python train.py --model="image captioner" --dataset="simulated stained blood smears" --train_examples=195000 --image_size=64 --crop_scale_min=1 --horizontal_flip=true --translate=0.06 --tokenizer="word" --vocab_size=32 --encoder_arch="regnet" --encoder_norm="batchnorm" --encoder_activation="silu" --encoder_channel_attention="eca" --encoder_drop_path=0.1 --encoder_depths=[3, 3, 3] --encoder_kernel_size=3 --encoder_stem="single" --encoder_widths=[80, 112, 176] --fusion="prefix" --label_smoothing=0.1 --decoder_width=128 --decoder_layers=7 --decoder_norm="layernorm" --decoder_norm_position="pre" --decoder_activation="silu" --decoder_mlp_ratio=4 --decoder_head_dim=64 --decoder_fused_qkv=true --decoder_bias="all" --decoder_qk_norm=false --decoder_parallel_block=true --decoder_inner_norm=false --decoder_drop_path=0.15 --decoder_positions="learned" --decoder_prefix_bidirectional=true --decoder_connector="linear" --decoder_tie_embeddings=true --init="trunc_normal_002" --residual_init="none" --optimizer="adamw" --learning_rate=0.002 --beta1=0.9 --beta2=0.95 --eps=1e-06 --max_grad_norm=3.0 --ema_decay=0.999 --max_steps=16400 --batch_size=256 --epochs=21.5 --lr_schedule="linear" --final_lr_fraction=0 --warmup_steps=1640 --weight_decay=0.1
Rows from block 6 of the image encoder of a small image captioner, named by matrix and row number. Rows with one number belong to one channel. Each number is 500 + 50 x the weight over its row's rms, rounded and kept within 0 to 999. All counts start at 0. Numbers have three digits each. After the name is the row's rms in percent of the matrix's.
Before each channel's rows are labels from the 100 images, of 14848, where the channel reaches its highest value: "responds to" is what is common among them. Only what is clearly more common there than usual is listed. The data: simulated stained blood smears. In brackets: how many of the 100.
# convs1: grouped (11 groups) 3x3 conv, stride 2 (encoder.blocks.6.convs.1.weight, 176x16x3x3), inputs within the group 0-15, a 3x3 kernel for each
# convs2: expand pointwise conv (encoder.blocks.6.convs.2.weight, 176x176x1x1, transposed), outputs 0-87

responds to: kidney-shaped nucleus (100)
convs1.112 091:545494533510477483544478515577581582514394583543556545531511438529505448479506416479488448488490463555450501467491500454495471497439483596613587520493596509589554490518504520501538484450463509511442503527435478443433480540492490534496468491497501520513475488456547510516518521462522532505470480481583673617529449620486588558494503540459533507525438507501511462518529439456490458470472465496558501496467445567651634517410622469544566
convs2.112 111:440492485430464510489647465546498491529449598530476437552575454490548594475577458621459458507567477501459479569486547489481463578437456499520499478463547497492508512503478543439480457530448546443509449475491561509461570485494475448512440494577499472546528455471518

responds to: spiky cells (97)
convs1.170 106:508467489464501397478433445553556464560435406541426393547562437572426428535436401492507498505451465489497450535526424569443413525398436518452527511539519498448519508545557518423521515569555507434463490484477483414463503493472505450494476438467511503437530474395507404412473430499461494438416444409535533535553448507542551537535514518529449430526497473503491425517504442468462459556550440570430417532413397554520549525542485498522521
convs2.170 077:522587477452433529431490521448395568448513496501568434512461596557539484445526399522480527447630462428492518602515532453604470474572484471420533478489490485507569464429481458437550495510429593515439537463517631578476525498449493482528436542456494511622508464504508

responds to: lobed nucleus (98)
convs1.25 096:569550559534455540530480549471463577440464499468438553414438467530394509515541596464444521413474476445384493487536502582428589535547509493521559525513482463448426463496509447438442507436468568542541524404530512568547516519516476530513468505469399439463374478467440492488491520556488506540453474442595575541525412540527560594493470461587436577535543563464493516498488560425473510500441457529440523530533590513516506429530508414427459
convs2.25 082:489528524375412537534517551484451506461420487605499398490422515493541550435552408505440547464527538499618480512503489500509478510498515463412503450518533559495606504437501453556467582512436523419479502486466525487387538500592527456516453448540505491521471448383509

responds to: ovals (99); crowded (75)
convs1.109 096:447451429428491424439423503445473451393464405437484456442468460479523418453446466497466470495533447536459501489486475484499459485452454527438451492483471505425474458445425453528417486439474475479450478490506513463487524498500524523502548545463477457409410478377462467423484504436440477485471454490454454406424461377465460427500448440431475455459376473463486419426499375438443438482477477458451485462460529449478448450512396467470430
convs2.109 114:489484529533516528509511544499571414525526457481576437542457512394554504565552603480471458476537477471514453486450564583510546502530520483591457586457470521429530470537458493512504527484523492496448518528537449536518504536459494395575515547531561507452551564492547

responds to: lobed nucleus (100)
convs1.47 101:476447427508499480452409407564517482548500446555489486501485492534477501544510598523472457502475400499450409485482451483468404547483472591531508575535437547474446539574494520413542502566539589597527530466543496610511390432442436506491406561515604534496573424538506500484511482522585476515570536598416451492490561589475601515530549514529548465528506472555492534491509487493523505576597521519410550498594528487493467506488449558510559
convs2.47 084:442509638390480503544572537542471454445445487526580458419402472485527522434481485447511393488537530520622544446577508460499455470473461502465505479494508599448592483589475412480464545522426475449452506456498525550478529483586609507588525519502511487500546462445504

responds to: two lobes with orange grains (100)
convs1.30 076:483547482464469529470481542509494481539475466457485456518528538513368608455481507499441427514496422469447431442535556473450558486462549474527525524542511520533509471406417422477445462418416411511490424535452436509487461482482522533516494529535492483489484350484516542510486516515549538585526516521374507421384456459376436472451527574455404575454460536497471488454385512467515522491520496492343553420532500481497469505570518469471470
convs2.30 086:599530537535497536453516509438508512459571496485452525489457551448550512480538460555513422561502531567548472524528426515517530455471576492476521450680548544535497531526532476478555692454495510528540510500475476488505427495634527494416581446594479513488494495597549

responds to: lobed nucleus (100)
convs1.35 098:522503511540555498500499481494470496548482509520526520457406523521478613551560620486499563455474497481507467415416490478486518541556551517505551533513511534516482550625527464436580501556514544606509469413547479542540470448412410458414453472475568562552524435579577547513482441518567457600570540588448412412434494479430492511504555514521540487485510444524500527520516483515486498544626520503445586525586546440412530517503561541555589
convs2.35 092:478474620365485522527545505498476498437460454520505485443447481531518516449470426431401390503555520499606505469554431513502469440444467583469537462525532599512611496544491394475493545519441465457503522459498468534501553502585646508610535486539512534493561468442530

responds to: spiky cells (100)
convs1.174 104:483470474409540486520555436567542451543427428578504474542520427546396425570505469470466470495549472440475450554526432551367455570527481504526499541472538551584511440465435491571478415438438515520499537444531562577506519521506521491513562566477522459444476432456531486426431402428362527501505542473520527495530508461507499496456443429421533462479525385499482475506476519525545494559547414542379433570519458443470498408490484453535465
convs2.174 079:471303482569465478479482545468488541471489515616559491506473418506440496462487514453516563409438505500506545458477459474571463496483492405513508490509528471467392502435577510598428507505427476504488478492510468549383530493486388515432459534490496479446527470530542

responds to: target cells (100)
convs1.113 109:499515513525500509485476513439442485464415465460477450463405405445485470498520497554546503561479476561445428542549497575489460539426438546486562466455471489480502435439503488485481530532507513366414410432353439385395537549556532576582501527595509499459522460425522418403499477527550538487560530495539520546444406454467450497555609567580527565567451477468471471488515453483476513485496485538521511518555519530500494485425427480421463
convs2.113 084:555565491513488549535551520461449578470509478476493478576485537521496539487610468523470458422535558543542544455618493474551447495531518409423546398545520526472543460439502472516519492532499511492432502543637511539460594659555544576490539621494667525537579583507513

responds to: round nucleus (100)
convs1.19 097:421445464524495539462464493417433508509550520508550512391365434465458482500524528375428468472522518497508497398437494497472486480492468524507477481521506535510535424452494478510487447466475509584571511509478392494399548547490514480472575519504494487425376522375447454370539487487510513484565501522544596587547515507416492457439406479481468474496472498480486429435556431501414404452475428469414427503484400511488476507479518527513464
convs2.19 074:521443399488484481577476594473480462497502482518564472535485449531436532487575500559540596374472532548557570543649466551531424500511560465447444560530522470408445473474475491601427525470570494459378465511484497532431556518521450575404477483544500513456536417474549

responds to: discs (100)
convs1.95 098:513480542497469485490490437528485465507500439497476450448516606489515533417504469464469471540521516536530524414387444428464391459458404446591648526538573437535515476516511494542506439493532455574660521539562434518490444580655517532567422490502414464441508478535535484486485412443437505429491475453512407438484512456505473444444495588483533530484495447490489426524546525515560559565478463504506459494452488462432441484551506464492488
convs2.95 097:518478491504508474483471554491520487510501490494542494532521532630431510572526464489498464440508419423446448502548551499519492492475493469489476551485494537500440481560508453487518495503505482476457493500443516475468485447497430453550383409466459517463483400514510

responds to: small spheres (100); no large cell (34)
convs1.67 098:451430451468542479476445446563560616581510638585532549441435477460495455468501449488471515513429494503490478478440439432476435423472439400442459433510444471446454482476431409451469453532498470486446413455494456532496524545594551497605548524548427416436472506462483492474499407432431388437456469483532523547524512552521521492489532472531481511495483481450426472419498424471483460501504457432558394454468465515409510413485490456506485
convs2.67 094:450455461484497441450467463445451594429419531529531539445533458560453506514445422440508468377453462483455564431534462459485451483492471555445573529447482460508419453513493490459513465568518486537466453463483463471538454465424432547534474409413478609444584414537504

responds to: discs (91); round nucleus (34)
convs1.88 097:474443466479496378516415476471462511505510483533449476520469434467452432427473483514472484542555508529521514439423476441491421473433526566494430488425475455498474495538496485429518497531465541506425479436470471492452567534434511473494465528497480436402436439361448413417395385435473532403518467507469475512495582500530538547525424402440422359405404439541542531558579540497532556483487543506505476517443429501528520488529521515524501
convs2.88 081:490502551485540511502460519582547437628522567496582457673516522489520601538652566520533464479500512547526552442566554607541497625563493479541458571479521578503520479560453552458472498503492449498475525525573462558429557543477514551542521587487552522438482563536512

responds to: small spheres (36); teardrops (36)
convs1.141 112:540519565553533536530554566455421437443510490444446435443425509426544519484512496593524564575565544536545555410394427417490415429415404444389400418451385390394399510454484474440482455470521498457441499450460438449463533519518540508493506527515490456439462491425419447406574501510524482475532505589469461497478530484511520467521484524503523459500480486552560524514527474530507532472485515486536523524558521551580544525481555502535531
convs2.141 082:458448510544482509506523560487559435502499486498541453517443471425502474569547609531501567519576500487523455523457549545469583454518521536553439596442519533486513526545453498538490512501523506461508515522490501496496470464498468417541447461513511543474501517444523

responds to: ovals (100)
convs1.161 122:405437589493490636489597529436449456419463426425412467448472477417480429428413457498487470492460424509465454443454456429478429437424467452477473470468523474551472513520496516481479495519462443434436466450475472460453486482486464486446471469465432415549489497594461553493455446577486489570510528507472478538491466478483529514401408553516487613467558520494480568480469539451548517440447468421475427422422460467439530529527624506536490
convs2.161 090:607498525576503433475471486497586504492537446462606469446371484503545416506412532504533482558494434422485472573535543543483544473478507511568443596539529412503509574641445425523548515462579491539533559548540458500513546549468460469517490538454577497518539602480588

responds to: discs (100)
convs1.83 093:555514560555526527480523471509573501481435512494570478453459601445323496495478497519532465548545455527487455555522509481485467450467410449461649437362523493449508508507557508535506512505511455464647438351529507459499429442621431321513507464506456546439494540505503507469528505501467465513452450431540495486495455524473495443472483535437452515539506535525509469550545450559503470534577509490484526486573520470497480497469544470552453
convs2.83 116:511470497528486462513501562445500488439510448517495487452451563675431460544458430517469540478531462453473407542438543476483498447475525533495455532496542480518460503463490444548486502475490504480495469481475544475457521487519461392542399420514500490495522452512525

responds to: discs (100)
convs1.86 091:538486555521494513476507443518511489491462492483474467409472549528471569568600472493506508550545516509513501480420460465467424474464430385513608552523597570647508493500484475555467452503521397513613566520593586636498384511609553500580579613484402465494525483534531482480530423495466462486470462457518431462463451473483474466415465582491506534568548468529499459541557537501539553537535490491478482501471538452454456469495528463489473
convs2.86 104:514475497486488483492494555474500499485491474502532498483482547673417470572486423480460495459528436414466465494531544479515489486472517493504483583470512517508454501554492469489497481519487478476478479480443499488481509460510424452543369433509457513452492405529515

responds to: ovals (100)
convs1.169 111:380382540468446529431501559481449439463529435482433438509483461491569435484438417487485496491394477439405465481457440485553433473438408486453488500510548478487483482504521428440475412464444411439460379488487414460432466503473442509439419458445433406488489500519457469496474497562533484551556508570474488535455432488431466512378377510485482543450502553513503572505439532488508558490445469490570458482428428443450454489500511498478498
convs2.169 073:563543493526539427524456448428546493438522385441497547358438498584504416520410478547520497591449456519518509497439514514448527397491408608531492492496521471618483566520497402500566520476518490496621543559540456435563508548493513481529485481402556470481499544543552

responds to: ovals (100)
convs1.152 125:545518516582536568559565587501524465569512573536493436479429460404496389455369443501508483477508441456387435517450486468480486492445451457398465432500433444428463510466486467467464504431453486505545445485435485474537502523528593480608482600556514519550577516591526608550516514542580542580500588538470485440510510497506490440468480539490482472456498559480489447515510489508475416505438458470489424476428445486459488443502440424448404
convs2.152 115:523473491493489472459495558522729428526502444474568460521445483500513525538529588508542486576509477472490450535502530651462586444477501590703434613528504477521508531632498480502502490443597453480562504490478498481517484508514480438584477509487486528465536519479495

responds to: kidney-shaped nucleus (100)
convs1.106 094:561498484506476441509466523483488427467415407465445444515535549534523459498501543560533542518426503516440432485483475451516432500470479530506530464424506502473430527522458452402414505442411565566529546417480549514489419480457461484464454500503464465394443416381433423413529551522520431486537526510490463424445421429449421408590555512504446439495419466460465468493468441461427459518471490462482429499495508452470393460460401453454414
convs2.106 090:479460565500573491487517524500514466516541518420497478574444451435489507480582473519472404427478507486500515449511466543483460522514557432533492539462479569432518448530458454420454505511528393604409539450502486500514485477518510446560488493567502526441524538549580

responds to: lobed nucleus (100)
convs1.40 095:567576554542597506478540521508516558555533537516492530505496559508451527470443516485548561500557561476526516484531524451477425449454461491560587543622610522566557535519511507382559528493543528520494473414524504456527484427447445472366505425430544544587530395620589568610519510547552435551492477535480454454457512394524448441495549524513568541478544506461444469497506477484461461547552510525393548553473545482508562460479492453474516
convs2.40 093:491524616416540520571551541540515538552463543521566476574475535539526601480592442454484438503553562549631451503545478531508490537513506534469564534529546606530627486559546474480489528514474506489478564518530469556530566555526668489616560567532534468548580533466543

responds to: teardrops (100)
convs1.123 116:515475475497482457516494526418461470425516466464457466469472493439490477468482523426392425458526400349401371449427454467548444381455410464550513547488531483503461482484454465472449449490459480578511478555525466576527565537547580485540615538606433455431475571435393432376471514480453455505445482496479513513510515547478544485496455488480488458486491465555529476521494471503511493568520543538474520540557596473496483512561480440495412
convs2.123 134:483465532458511451516511506484550504510526485477498541529477501492493529535526582553627510623430580548556510479530466545427560483515483653542514531564592558596482593561557461507510494462582525552628442525390493405514458399560496607485544410463397523426451408556432

responds to: kidney-shaped nucleus (100)
convs1.11 077:480496527496431487529440474461476447412515426520456465478491455487508433546484499538602600496382613426536601497553454529559478469520487526541500553540501545487542463457439528463402532425382504508489487474434522466414543598548542581548534527518484482502443514453532455480512501477433506452515467503498485442466482425472441414505530491533460445561478433553601596528406628435530612530519473438543430530459479490496425492476439511532510
convs2.11 086:451464429442457473491659450536510490521459570510495451545535448500503545446560465617512454489542499467425456562482503466505468544416445488506496503436535511480454519510429519447519442515447542442512447455490566491470595503480483504452426509570497489580498464445494

responds to: ovals (100)
convs1.63 124:427403387425471392452396370441402387440469394481417403499481499522474521499476458517495516507463524489530557479450460474501427513451406444414415457489418465434407443488491472493476444442426552512527540494492544508539448429434439534473476443448453447450431465407467430389520537516508473555492561560470503470453469495461561551476479476492518479493471452485450451446528454469444461466521494484463530487533503476511502486489508462454440
convs2.63 107:504483497465503517492484546544566407529510436483582468547419517479549499559532572550628457441537455489533563477582503624507556431538533503570373623484448524417522453637420464512527480465580483489418524410429581500478488425513454542494509439454441538452483467538461

responds to: spiky cells (100)
convs1.164 098:523445483490502411488432480515552495564493572555608567499562514579481614559611595477439445501469484409411412506559468563475595555611587502533489492481470556473531491425456500497489438445456524496456509458450488481493489524460490448529500511499534495513567440536533458582486441508412468437483461491471466442479481454428470451505458444464502386451436469544516526557469524537503561504567515591486591570622597529509510470519447479474482
convs2.164 113:515471504493463546467502556500464524478431537580550466516507488512524484481512473492459526464493463529544497508483536503730424583505458418455498473504505485511478489474522496536516505571460497520484480512509573702396556453536471502496543531466464521484478445524511

responds to: spiky cells (100)
convs1.163 099:539494496453516466478449538515556515533519606517611583533599552554518652529608593459484466514488480440435416500543514524497590500579592478459507463498450508416493475458457495477511430443434464445472464484472421411438473495488500522517467501453526507543521467560491479587527497517438517532531545594460490496479485474424446455509485457445492441412415498532535541538502537524536574517583550556518632549615608548509503475510481512490530
convs2.163 121:522524519498466540471494530485478503456436529545559479515488509487543461497499484502464477499503475515526493509476535498733387590504449421474502467513486470508487509461523482515519524537486497530496479530483586694403553450534482486490546537473461505509473471533533

responds to: small spheres (100)
convs1.167 110:475424434441440400415419442443436476503540514457430437482460489529560528465447443484499499493460509448475445468455481528551499459441465427425429462508465481439424474517514431471520448466455417457432445528453480507485452438441453517466466454478392382410396435403416386398503528530539474446482496500460480470456517460438492464495452510439469406461442480519468447476496520492467425442424475500543524446436428472500491478477391484483499
convs2.167 095:464480533470551478524502456443417548515519507473464572535564449558418553504528441542534486436424583516519504504565396443495508447528455629399570521508507533541444488504520528468509446507547481584503413512428495462609476472536490580508469457501467527426529383560438

responds to: dark grains (100)
convs1.22 099:522471527565487572516574512467491506529409525498523481528454508470465486464464498466498517523398559494477436486401516457490474439483526455498434458500413495507481395448516427443516381441419447409427445484447443456444494490429443468435514486428490436461448412463512463382506469415467501430542496439412376433447463459431434400490423544475502464448467476470454447478464452506477415481474463499488484515481452518557479572446522575585447
convs2.22 099:493438575534584482490515490446506500450550492472530543515409424541494453465483434596488433480491484504515545482580491567557452494558493479499519524493545524505468509464468410449462452456505433649473508520501522544433560493488474549458501498488503491482506465562589

responds to: discs (100)
convs1.82 091:521471526499479485495484447507508480505488457494476458427483558537489573548606454463497488524533505493501521487423460439472410481458421429530601567546591574648474502503476456530440450491515431556609590554609597623493423546606570517587564601475412467497527487543555504512523447500446466463451467462498418461447516457451484455442475587495522536564554484512500454520553525505524561519487458472507442501442534440430453475538527477482503
convs2.82 106:529488495481502488492493545453498511478493476485525507483506550673438469550477430477462476459522434418460475496538539463525488496469502500491489580482507514510467502549502463486509490512476494482486488493432504489480522453496435488535388435497449498465506386536502

responds to: two lobes with orange grains (100)
convs1.65 082:541549572516413586519543565556565514525474516507529486579587625593442625555541603492486515483509491477497504455463494482555484510420488532530559545436551541575601494474499485579515575455463461495493467542469552462451539588571531472560547548513582561610546418598554579620467522490478543530575497513505511485473489479496482501482475474496513495467505482570555592550409598549549589447487473491482528450511512441499478523486464460470482
convs2.65 113:614509516527487555374498527470506500520542565513458485488518539498525548493567482555501426491520510533545511470564389518480550464497600453507524484643509528467512486547503554469573627467489473496465529472456486479500418504606516514406564456624481517456521483602594

responds to: lobed nucleus (100)
convs1.28 101:602552555538463601574530628417412529425474490491430543456474524465425526461479511455456524421476504444425493566547553580428654524544522525526538525506502489472445461490537432421503471446497585543546526470566567540552514534510515536480473489437440422472439426493514495516538531540509515494497488442580516551536422596537558533498513513541463638486506549549507569491425576530522573448419499462442502475497498569544536545566486504494522
convs2.28 093:464542614387457509567505537488461534428432475530519424490396517515557546396508419476410505510556569468616455510492483482492451493513467540465551477509535605549657504495508382505497538523400522468519516489529534499426563543549646472604503521558523462539537508408482

responds to: spiky cells (89)
convs1.37 087:456500557451474520490478483454455442469503450491529438483432476471459426459470482481443431465503497472473463472471513455493515475495456482418418454488450477490421413459429443393391455452432449440456451401423506444471445425505488442555479493516431425401413468386455431410453411466436437401434445446514511560550454550513477490546532469515506505527515500539546496537474544548547540401453431435432413466456463492422463462489461460507475
convs2.37 072:479434550524504403509551575449489552503538508522514526465522466567421467494479447513480487474575500577624498513489481483560411570486412416432545500489526574507453485451514508483424545545542418515494431623597466534428543545489540491526535638519573464557560574473533

responds to: dark grains (100)
convs1.154 098:548478465535484435509464453545544522589463577594604532488517516503553507480492500487510463483466453503492520455443478482491422446445437469510551536538586534541539431418432473487427438441425512493502503509481503503546501475509524441490535543490438443512534484524484541499547535607583439584613622548563571547539484573567568561401407417425466402401456446560567515547485540574558513469484501514520490454510479567563529570478533546570498
convs2.154 098:483466586489629462483451513506486536501559572506558554529425443436509482498545467589490399473510485525495491510518496559549440569544486395461517467490523514463460512481457462429474479480494446635432542488538478528452535479490454472520478541514512516487525479590599

responds to: lobed nucleus (100)
convs1.147 075:419513490473538548462530520441456460428480485433454520452488454491488480434416467516513546496405591456470576520502542500474507506437450501518489511514516447447503532487560505490500489448479496580555489433517487482539564529530473461534510451565527505465471513484487451503459446453446490458461441535378392428394408444398392481563572564547419542566516538375416418375432437402420473498476485510484495505479510485479546479485527423396517
convs2.147 051:582422543466458489453563499454443515486501484452519444513497449576455551455514480539536491530524478477587522388540440460429479470514407638451513527573497536585521522559522423499507495586530451472610520456529479474556486505583494461557498403526493534488616506496584

responds to: kidney-shaped nucleus (100)
convs1.125 109:490512483467479484476477470490487454524433451495530481491487461544501433477439405399519540451466564592553637382505530450425576552546615486462453453461490512553545520519529501493485467449453488444515515505471536481512545547480475518488437425406394503531444468543569551586557499521490500459499414456458458444454443452527578552406496535431456522536551541522498459518519493495474491501498476448468474473397369393432473471449546556577613
convs2.125 123:522531484567455483417555461499462530509485528534493506459543486476550471458515473522438492405577433489466449570460574481551387558520427377459505396516448402433489427459473526431513546542455546478420537506607583557409604562525462440469531562516595481574570551464540

responds to: teardrops (100)
convs1.135 113:514556527457516522530523531418427438419437466388391436590549546525489634504655523518554557490550474580501499495501473576433558514568513495536442546470515483538483480490514501547491457542515473474485464532474455451475530548573525499537558527492498508470545420531495513521448481467516542489432468448538536564466494574477559496546545472544435539561553480407419408427423396410412425531552565489485572480564500443462439457530480461488468
convs2.135 102:478470506465479403501495451396495591390483450464513550459435457486527455423457483509572503553467531508540564461542460481534465468466405523495515472560609485565478584522566398483542483503540501537548433526450504494424508457522523614481540473431458493524452452506414

responds to: round nucleus (91)
convs1.159 074:510493476495481533531506517475482435407480425470474467498497473501514490491464474543502516511456525516529526523492553518497507517485509532517513516511480522492490521484545517514545508516542466481488473511482499505504446497492453509487455439502527541501541546475534496550474507527446509421493474555386413388333437374354380409487484505470511471445469480385405379351419381373394418496478481500509485491490486429455488419482491452415500
convs2.159 050:468396546575555443437537528446490478483553460540550540529529438552421473537506501618499486579493446504487476435468488448423478512513457446474489447484468500501431505486570466525468513550468412580555471552504433470502477481455422416512486511491481540391626514579571

responds to: two lobes with orange grains (60); lobed nucleus (39)
convs1.151 069:483491468511536543508532531420408443442488464408423406496486478448444438485443530467439570427471469473440530494491574501499525511442465558508463484490451492478524512509598517457507542426467483470553453484482519429544483485544419512540481524543531515507492495453476519508493440466431555433447485488436406457422465473421441478509498630508475525542506587433386455415435454419425443467469479480461467510483517409371452365504486442392459
convs2.151 054:528367497516509449481546526429572444456563472479527476552464433587385508455513559580477500569468519506491482479506497526454457485491471559535465601590565511545430486580543469545437559500496427499580427550534398499560515569523437439519487540602491433481583534551538

responds to: kidney-shaped nucleus (73); target cells (44)
convs1.116 103:506489469463477481524506495472443445514456503479549488513481444525495457520522424412544578443500590419476588395539574404441621390458577516467421445462477526539522480501534469539511442455483476443512490475475511477469522548468502499461488456387417541583419467599419457591553517517507515496476405461478467392479452467541579551429525520427455515456471508517488450532509476559519464506513459472503457490422391404431469448435551496510578
convs2.116 095:508530490542453480445553453495469492454491512490494496467528513460554453474491445585442491397592406447442482532468592486602377526523463465448487454489496441457457460453436479450521496554450559511417501505611627593436611564534428441477465562482609485524527584510533

responds to: round nucleus (100)
convs1.85 087:471476468487480478439511522490613489594509650574663573443499464493461499492481480558515565485517466485467466439418461468485453524511523524524492492428526515446488533505522525449453465460510471502517516460521534457473505500476494449505490450478477514519463532472478488460504517544508452511568539534524534526532456566541618584435406465452447436455467454562544524494472471476477481498624502601534621544660564509626499541488546506625557
convs2.85 123:507413467542483501518515581497512494490487505623484448495471446505420532450531493449537636436456479480558497506537492497475498491443486478480490487494537462510426516483529526657412523501481462459495496502511488488469513528485477482458437489480542487478551475450468

responds to: spiky cells (100)
convs1.165 100:533448475472457396502448500536586494530487545530576531539585516551476573531577542413444466495461449400434408523564486523454534507566541457449522498478466526445493454417422482480460405429434442427473444479473436450435462471475478483493468464437547494532539431513522462540490448484443459401488449494447445435447453415394425417506445430441467369446411466504488496535447496510476537535573531558472569542581555504504512471515464499460491
convs2.165 106:524497515490466536485482525486451518459440527558551475538510514513517479502529482510452482448525471510535486505502552492743418572521467452443503466502515504506501474462522495504515522576484519526470468505508572671427555466530486503494546549455473517475476446514521

responds to: spiky cells (100)
convs1.168 102:511515513458543493472464545505543509527527614519604583520572548557525659541617602473474458520505486436431420498538518517508604507581598486480510463502458497429501480482484518500503453428436468454477473492468433436431474497492504515519494508456529513532508476559495479584530536549445524561548544609461493484486497467407455445489504469447516479425426507518541557551515556532560586518555554546516644553627604540533515474510487523493535
convs2.168 129:547504506497475528473502521485482514461436527551558467507489520470552471493490485486463489505514489504527479495474541491713393583495456428474507455509493470511477513463522474512514520541496501520508481528493578693392566448538476482506542531454460505517478470530534

responds to: target cells (74)
convs1.145 087:533490459494499494523483435507466475391472418453474474511520476525465505497468503505501449478462495486530501525441488498495476477450462535537527541500549543500518496453481529470482492481487474511460489489488475523476467486501419483452454446482554556573546512487543501547516506550463482454510456524389456412330447390349384428446451431433470414383447388410450433354454406377415449514497475523501491519483496442462533453486488493442490
convs2.145 057:490416531563510385447513507442475513470496505520506538492507445560462432527491469591502514549552413498480478509459559430533464572492381443476531435463476448486477458466542479474472499583457440543526498533565486523452529518518426421508498601443525479471633547542539

responds to: ovals (92)
convs1.98 101:454469429435483451451444480459474457387475421456487465469490461487530426468451490507462458478487446556446495517468454480518445490446459528474483505474512535421477459443414448494429508446473459455466461517496517466463520506526518514514541561465472482443420474381457484437486481422449497463446462465489456428444463362455464437466438441412465454472374452457485398432496371450439430488454456449492453440452520454466421436509378475463421
convs2.98 120:479502519537493526505513550506589402543511465466577433575440514401554502570566607485476450472542484467504457486458574593494554491528519481593447593461472525423550470552457486494511518481520497489449526525554447526520509553464512404587513575512566509475562580464553

responds to: lobed nucleus (100)
convs1.158 105:471565550507486492483492435504559516499525532528560598417407371435484442413475428564554514555481631532588625520471501490465513530455503440409414455502475432469441559474550516479563532470526550598518532468563526572557569486499527412530533511596486436431462420428472427523488434439425484397486448565441475461448524460479466536539488527515418541496467496461468463445546459462486538448444452456496494449487486515492525540545540509501515
convs2.158 080:479510580369443508523506532522453535503392490510464418509451492524513523470525436442462468512579538456580423516511487483492478509466439616452544484501511607532661498555489441501523520534467512410517529423509527508509505473542602483656523479533484542484518457409505

responds to: kidney-shaped nucleus (100)
convs1.15 084:456533525475484499540459485473446467433478464499430480466494466488539489575470534569623632408412532361368399451536474473512484412534489450451485506506487489459513462468487486525529584467522472481497495544531566487488476515530479472480440479538483475480449511462511400494491516470400507467505456527496470478500483495548472512486485523500557520582480498572602635416411537354381378537521448441544488552469481433525510465524511482527496
convs2.15 101:513484419488443555535633384579514473523461554474509449508513456449531539496521483623498448490555465453441464577481491483445463519453475499525495494460527454473465519510485493399492485528456499461482416444442559448540577477564431478466437453543469508564504444498482

responds to: kidney-shaped nucleus (100)
convs1.119 086:554482551547489457518483528544605575523407613552536575560535478576506442491530425465447450469547425530420459494463512453530414498416427509565543425428564469529573487509495521511486460467445507553422551549410492453418462538502508527505471508531519495566461537435526426454520476440482508457421455408487593543451407582459542559511490543452495532564479553499503458512516427450480470480445462513566509541500442472574586427393560433502524
convs2.119 099:434511475411442513494669483553497498530433579524480433566539465502560616455610483598503472539551534516493480571470550489493477557439457528505503469451568544492528513497478538451489436512451554436519426496470570512465570504485520479555420499544510471549496450451465

responds to: small spheres (100)
convs1.144 111:502565520530551611564581600499563512563559541496544551432439448442490429398392403544567569583537608528538500484521536494497459521483450451484475453480429412433387476491505481479433495469469434456444456494466469399444473480483477526453496470482498459450442480390469470438487436452397495366412420451489507500504495510484480475458475495483452458506418445478492471495490497474478470461487474489494429455482429445504467445531478423441463
convs2.144 115:511470506521512503506491500474444508532480464497491489580493481542465583559590531499493540502472506490515458509498441458513579456519537617436503558529547540570471527498536498531549517522579534556541491510460514505594460474508464520514496452511493607438540467501482